From a checkpoint of a small masked image model: encoder num experts 8, 145000 training examples.
Rows from block 3 of the encoder of a small masked image model, named by matrix and row number. Rows with one number within an expert belong to one neuron, the router's apart. Each number is 50 + 15 x the weight over its row's rms, rounded and kept within 0 to 99. All counts start at 0. After the name is the row's rms in percent of the matrix's.
Before each expert's rows are labels from the 100 images, of 14976, where the router gives the expert most weight on average: "strongest on" is what is common among them; "patch colour" is the nearest of a few named colours to the mean colour under the peak. Only what is clearly more common there than usual is listed. The data: views of escape-time and Newton fractals.
# router: router (encoder.blocks.3.mlp.router.weight, 8x192, trained with AdamW), inputs 0-63
# up: expert up (encoder.blocks.3.mlp.up, 8x192x192), inputs 0-63
# down: expert down (encoder.blocks.3.mlp.down, 8x192x192, transposed), outputs 0-63

# expert 5
strongest on: pastel
patch colour: grey
router.5 094:48 31 68 47 63 55 29 26 28 22 46 41 52 32 21 48 46 59 47 39 50 43 44 26 30 47 62 49 58 61 68 42 74 71 71 57 47 56 38 36 37 35 15 39 32 45 49 46 08 31 67 46 58 64 58 52 67 47 43 56 38 49 41 61
up.0 093:21 50 50 27 50 50 50 99 60 59 52 50 50 50 71 40 03 50 32 50 50 19 92 28 65 50 51 17 47 53 58 49 29 43 50 71 50 46 50 43 50 50 50 50 50 14 52 50 25 60 50 50 20 50 53 50 68 53 52 50 70 50 53 76
down.0 095:37 50 53 50 50 39 49 66 57 87 50 26 50 23 54 26 68 50 50 18 26 50 13 71 48 50 50 34 50 38 50 50 50 50 50 50 50 57 50 50 92 49 50 47 50 59 50 50 62 50 50 50 50 64 50 47 50 80 50 33 68 50 50 50
up.1 091:50 50 50 50 50 50 39 37 58 47 50 50 50 57 50 50 46 33 41 50 24 50 50 42 50 14 53 50 50 59 50 48 50 66 37 50 82 50 30 50 39 50 50 50 50 50 24 50 50 50 50 50 50 50 42 49 23 52 50 21 50 92 50 96
down.1 098:42 50 72 50 50 26 76 50 50 93 50 50 43 50 69 35 40 37 23 65 96 50 64 50 50 22 50 65 50 43 50 60 62 50 77 62 50 69 50 50 50 50 40 25 50 54 50 45 50 77 40 70 50 51 50 24 50 52 59 50 50 00 19 50
up.2 115:43 74 54 54 50 55 45 63 22 50 65 44 50 38 50 52 50 41 73 17 38 50 50 66 50 56 60 33 29 54 50 50 67 50 28 19 28 59 34 42 78 50 50 39 25 99 31 50 79 57 50 47 50 45 44 61 47 52 49 57 69 50 38 61
down.2 121:50 43 50 67 50 50 50 32 43 39 50 43 50 82 51 50 50 24 84 49 82 50 49 82 50 85 50 42 50 61 20 42 36 49 29 34 50 64 60 38 05 69 44 50 54 50 44 55 52 75 53 37 50 54 37 50 50 50 35 49 77 49 50 45
up.3 100:50 50 48 47 50 10 56 53 33 65 50 50 50 50 44 50 40 26 40 25 31 50 42 57 67 47 39 58 02 50 77 50 50 49 44 62 89 62 85 50 27 50 50 46 50 37 31 57 74 46 60 50 19 50 40 53 41 50 50 50 50 45 50 50
down.3 089:50 49 50 66 50 50 50 50 50 50 47 24 68 50 66 83 65 73 26 50 51 64 19 50 50 54 50 74 61 50 60 38 50 50 68 50 50 63 50 63 50 79 46 50 42 50 58 50 29 22 41 50 50 50 66 42 67 65 63 50 60 50 64 31
up.4 164:47 62 65 50 55 41 50 62 42 47 54 50 52 28 29 62 45 50 50 51 61 71 39 00 92 63 63 45 37 57 66 50 50 31 50 50 69 50 50 77 45 74 73 50 65 50 48 50 89 50 50 50 50 50 24 77 53 77 52 22 50 50 59 50
down.4 162:77 47 26 50 73 50 39 13 62 25 50 78 59 50 44 50 73 50 68 31 50 50 61 61 50 31 44 42 50 57 50 61 41 50 77 50 09 58 47 59 46 47 50 50 45 72 50 50 50 77 50 22 71 47 46 29 57 66 50 50 50 50 50 87

# expert 4
strongest on: grey; Mandelbrot set; pastel
patch colour: grey
router.4 094:64 32 58 55 59 79 28 34 37 16 57 47 60 37 18 70 46 44 64 60 54 40 34 45 43 43 52 62 67 68 47 39 57 33 45 54 42 40 55 58 33 53 30 52 39 44 53 51 05 61 74 46 66 48 41 48 79 34 64 57 48 43 55 62
up.0 017:42 50 50 50 50 50 45 57 50 50 50 50 50 50 50 42 50 50 46 50 93 50 58 50 50 50 96 50 50 50 50 50 88 50 50 50 50 50 50 50 50 50 50 38 50 80 50 50 50 53 50 52 00 50 30 59 49 86 50 13 51 50 50 50
down.0 017:50 50 50 50 50 50 50 50 51 26 50 50 50 50 50 50 50 50 50 50 50 50 50 50 50 99 50 50 50 50 50 50 50 50 50 50 50 50 50 50 50 50 56 50 50 50 50 50 50 50 14 50 50 50 50 38 00 50 50 50 89 30 50 32
up.1 128:50 56 50 20 50 64 50 33 50 81 50 63 37 50 50 97 50 52 50 50 43 50 50 00 50 46 63 82 35 65 50 47 52 58 50 37 38 50 47 50 26 45 50 50 70 35 50 11 72 50 59 78 62 32 50 31 50 34 56 50 50 48 00 50
down.1 113:50 50 50 76 19 50 60 50 50 64 37 50 50 50 45 46 50 54 76 72 50 38 44 50 71 47 35 50 67 70 95 40 37 47 50 50 23 50 11 50 50 61 67 50 86 33 42 52 50 51 50 08 17 50 14 38 50 47 15 24 41 51 50 58
up.2 077:50 37 50 48 50 50 71 50 50 59 50 50 79 50 50 50 91 48 46 50 50 50 50 72 36 47 50 30 50 28 39 13 50 50 50 23 50 50 62 50 99 19 50 37 50 50 50 52 50 50 34 32 50 50 50 50 50 50 50 09 58 50 50 50
down.2 081:50 50 29 50 50 50 50 50 24 50 50 41 50 69 74 59 50 46 50 69 50 50 50 50 75 50 50 50 75 53 00 50 50 50 53 44 50 50 50 59 54 50 50 87 50 50 42 50 60 50 50 50 50 50 26 50 50 18 50 50 43 47 70 57
up.3 130:56 50 50 65 64 65 41 20 50 28 50 50 87 63 26 50 50 50 51 50 74 46 50 47 50 29 50 50 50 50 54 37 50 50 12 50 50 53 50 56 17 42 50 50 50 43 61 62 80 50 41 50 62 39 50 50 70 40 63 22 14 43 99 24
down.3 104:50 50 50 50 50 50 50 57 53 50 50 39 61 39 11 99 50 48 50 38 50 50 50 58 45 50 50 44 50 50 50 50 50 35 56 90 50 46 23 50 50 50 50 55 50 50 56 50 50 62 72 59 50 46 50 50 50 70 52 14 50 50 50 75
up.4 038:50 65 00 50 50 50 50 50 50 50 50 50 50 50 10 50 50 50 50 50 51 99 30 50 50 50 50 36 50 50 43 50 50 50 50 50 50 53 29 50 50 50 50 50 55 63 50 50 43 50 50 50 50 50 50 60 50 50 63 50 76 45 65 69
down.4 041:50 50 50 51 77 50 50 50 50 48 50 50 85 50 50 50 50 50 21 50 50 50 50 50 39 32 50 52 50 50 50 24 47 43 50 50 11 50 99 50 50 50 50 50 50 50 12 50 50 50 50 50 50 50 56 50 50 57 50 52 29 29 50 50

# expert 0
strongest on: vivid
patch colour: green
router.0 097:48 20 67 60 85 72 41 21 30 91 51 42 61 48 27 60 53 49 52 69 64 41 15 43 55 43 49 50 46 63 53 29 47 32 54 53 44 34 55 49 41 65 37 30 36 72 58 42 63 47 64 57 66 57 59 28 72 41 52 40 35 54 54 54
up.0 041:49 59 50 50 50 50 50 50 50 60 50 74 96 50 58 50 50 75 50 50 77 68 50 50 50 50 50 58 50 40 61 50 61 41 50 50 50 67 50 50 50 50 50 50 71 77 19 54 66 50 54 50 55 50 50 50 50 55 49 53 50 50 22 49
down.0 037:45 34 50 50 50 50 27 50 50 50 59 50 38 50 50 50 37 50 50 50 50 83 39 14 50 43 50 57 58 50 38 75 55 50 50 50 50 50 50 50 21 51 25 50 36 50 08 50 50 50 35 43 50 42 50 50 50 79 50 00 50 78 50 53
up.1 075:50 50 28 50 50 50 50 50 71 62 50 50 40 35 50 50 50 15 50 50 50 50 43 74 96 50 50 50 50 26 50 50 50 50 67 64 50 50 50 50 35 39 87 50 31 50 70 88 50 50 41 50 52 88 48 50 50 50 50 76 50 31 15 50
down.1 079:56 50 76 50 43 50 77 50 50 50 50 50 50 50 45 50 50 50 25 33 28 20 64 50 50 50 50 50 50 49 50 50 50 50 30 43 50 61 72 59 50 07 50 50 64 50 99 50 39 79 50 43 47 50 64 93 50 77 50 55 50 44 54 43
up.2 101:50 43 50 50 63 50 36 50 50 45 50 50 57 73 93 37 49 39 00 50 50 50 56 09 88 45 50 50 63 50 50 47 74 27 50 50 50 26 50 64 50 50 60 50 50 50 50 05 32 50 41 50 50 50 27 50 41 44 47 50 50 36 50 44
down.2 102:50 50 06 50 50 50 50 26 50 37 67 50 37 51 50 67 50 38 02 57 50 50 47 50 49 50 50 69 68 49 67 66 96 43 50 50 75 47 50 50 69 50 28 50 50 30 50 48 50 50 50 50 48 50 50 52 50 45 50 50 22 50 45 50
up.3 151:50 65 54 62 52 58 50 41 50 53 41 06 55 75 48 39 69 50 65 50 70 43 50 34 67 28 13 46 83 38 57 50 50 52 50 50 61 34 55 80 44 53 50 51 53 50 50 50 70 50 28 50 59 50 40 55 50 45 34 46 50 50 67 72
down.3 162:50 50 45 25 57 50 48 24 50 96 71 68 65 50 50 77 50 66 64 35 32 50 93 50 47 50 70 36 26 27 50 50 44 50 50 75 86 59 41 50 50 55 58 24 50 50 47 27 73 50 50 58 83 50 50 50 39 29 50 70 18 50 71 55
up.4 070:50 50 33 26 79 50 07 50 50 19 64 83 50 56 50 00 31 50 06 50 84 84 50 50 45 50 88 42 50 50 50 50 73 73 48 53 50 50 40 50 50 50 50 60 66 50 50 50 50 17 50 55 50 50 50 50 55 50 80 50 62 50 50 70
down.4 079:50 50 50 50 50 64 50 30 50 52 42 50 50 70 50 34 50 40 50 50 50 33 50 60 99 43 50 62 50 50 76 50 50 50 78 94 50 50 50 50 00 50 50 50 20 50 50 50 50 50 50 45 50 50 31 50 55 50 50 50 42 50 30 86

# expert 2
strongest on: dark; Newton basins of five roots
patch colour: brown
router.2 101:53 42 57 56 73 61 49 26 33 89 53 42 54 42 22 58 51 46 58 51 61 43 72 43 59 42 23 43 72 60 49 36 77 72 54 56 42 54 36 51 38 58 35 45 28 59 49 54 18 25 64 12 66 67 57 30 71 37 50 49 41 31 49 44
up.0 137:50 49 50 50 50 51 51 59 84 67 50 51 50 50 73 06 36 50 50 50 50 50 49 60 73 50 50 34 46 50 50 50 50 50 50 43 06 49 50 48 50 50 50 40 08 96 34 76 47 50 50 75 50 50 50 56 70 24 25 62 77 63 50 09
down.0 118:82 52 50 56 79 50 00 50 79 40 50 37 58 50 50 50 50 50 67 49 70 50 74 78 50 10 40 50 58 44 50 50 69 19 39 50 55 50 38 50 48 10 14 50 42 50 50 36 39 50 72 50 15 59 45 59 50 45 49 49 50 47 60 50
up.1 151:49 50 50 50 17 33 55 50 50 80 25 60 36 58 50 69 56 67 44 51 50 57 50 50 50 61 47 49 80 50 50 80 50 50 50 67 22 29 46 50 50 58 50 50 50 27 50 51 67 50 39 61 42 50 50 79 77 38 50 82 20 53 43 52
down.1 157:29 41 50 56 30 60 14 53 66 51 49 66 50 69 51 24 45 64 44 55 55 53 48 50 50 02 50 50 45 50 80 59 44 19 64 58 50 50 50 50 50 50 50 38 50 50 38 50 70 50 69 34 54 50 39 52 21 78 42 47 37 50 82 85
up.2 064:50 50 50 50 33 25 00 50 50 50 50 50 25 50 50 99 50 51 57 50 37 50 50 50 50 50 55 50 80 54 50 50 30 39 50 50 50 50 50 50 20 50 50 51 50 75 50 50 75 72 29 19 50 50 50 50 50 50 50 37 40 47 61 50
down.2 068:50 50 50 51 50 51 50 50 49 50 50 50 68 50 50 39 50 50 99 55 50 00 50 35 50 50 50 50 59 50 50 50 42 50 50 50 18 35 50 50 88 50 50 28 50 50 50 46 53 50 50 36 50 50 30 42 50 42 46 50 33 50 50 50
up.3 111:78 50 50 48 50 50 50 50 05 60 50 43 50 90 43 42 50 50 50 68 50 50 71 50 50 94 50 50 50 40 43 76 38 79 61 50 50 50 54 50 52 50 50 50 50 47 50 50 50 50 56 50 58 00 50 50 50 50 50 63 37 50 50 50
down.3 113:37 50 45 50 50 50 83 50 50 69 47 50 90 50 67 43 50 42 50 34 46 64 09 50 50 50 13 50 51 48 50 50 50 50 50 69 31 50 50 84 50 50 50 50 50 19 50 50 58 86 50 50 50 50 59 50 50 92 50 42 50 43 49 80
up.4 089:50 50 50 50 89 61 36 50 50 78 50 48 53 50 50 50 50 47 50 54 61 50 78 67 50 50 50 50 50 50 68 50 50 50 54 50 50 50 50 50 50 63 50 73 50 09 35 73 62 62 50 50 50 50 93 60 50 71 49 36 50 50 52 50
down.4 089:32 50 50 50 50 50 28 50 50 50 42 50 87 50 59 61 50 50 50 42 51 50 67 53 51 50 50 50 50 49 59 33 50 50 50 50 50 50 55 50 50 75 50 59 50 38 50 50 31 50 35 50 50 50 60 50 50 71 45 39 35 56 61 30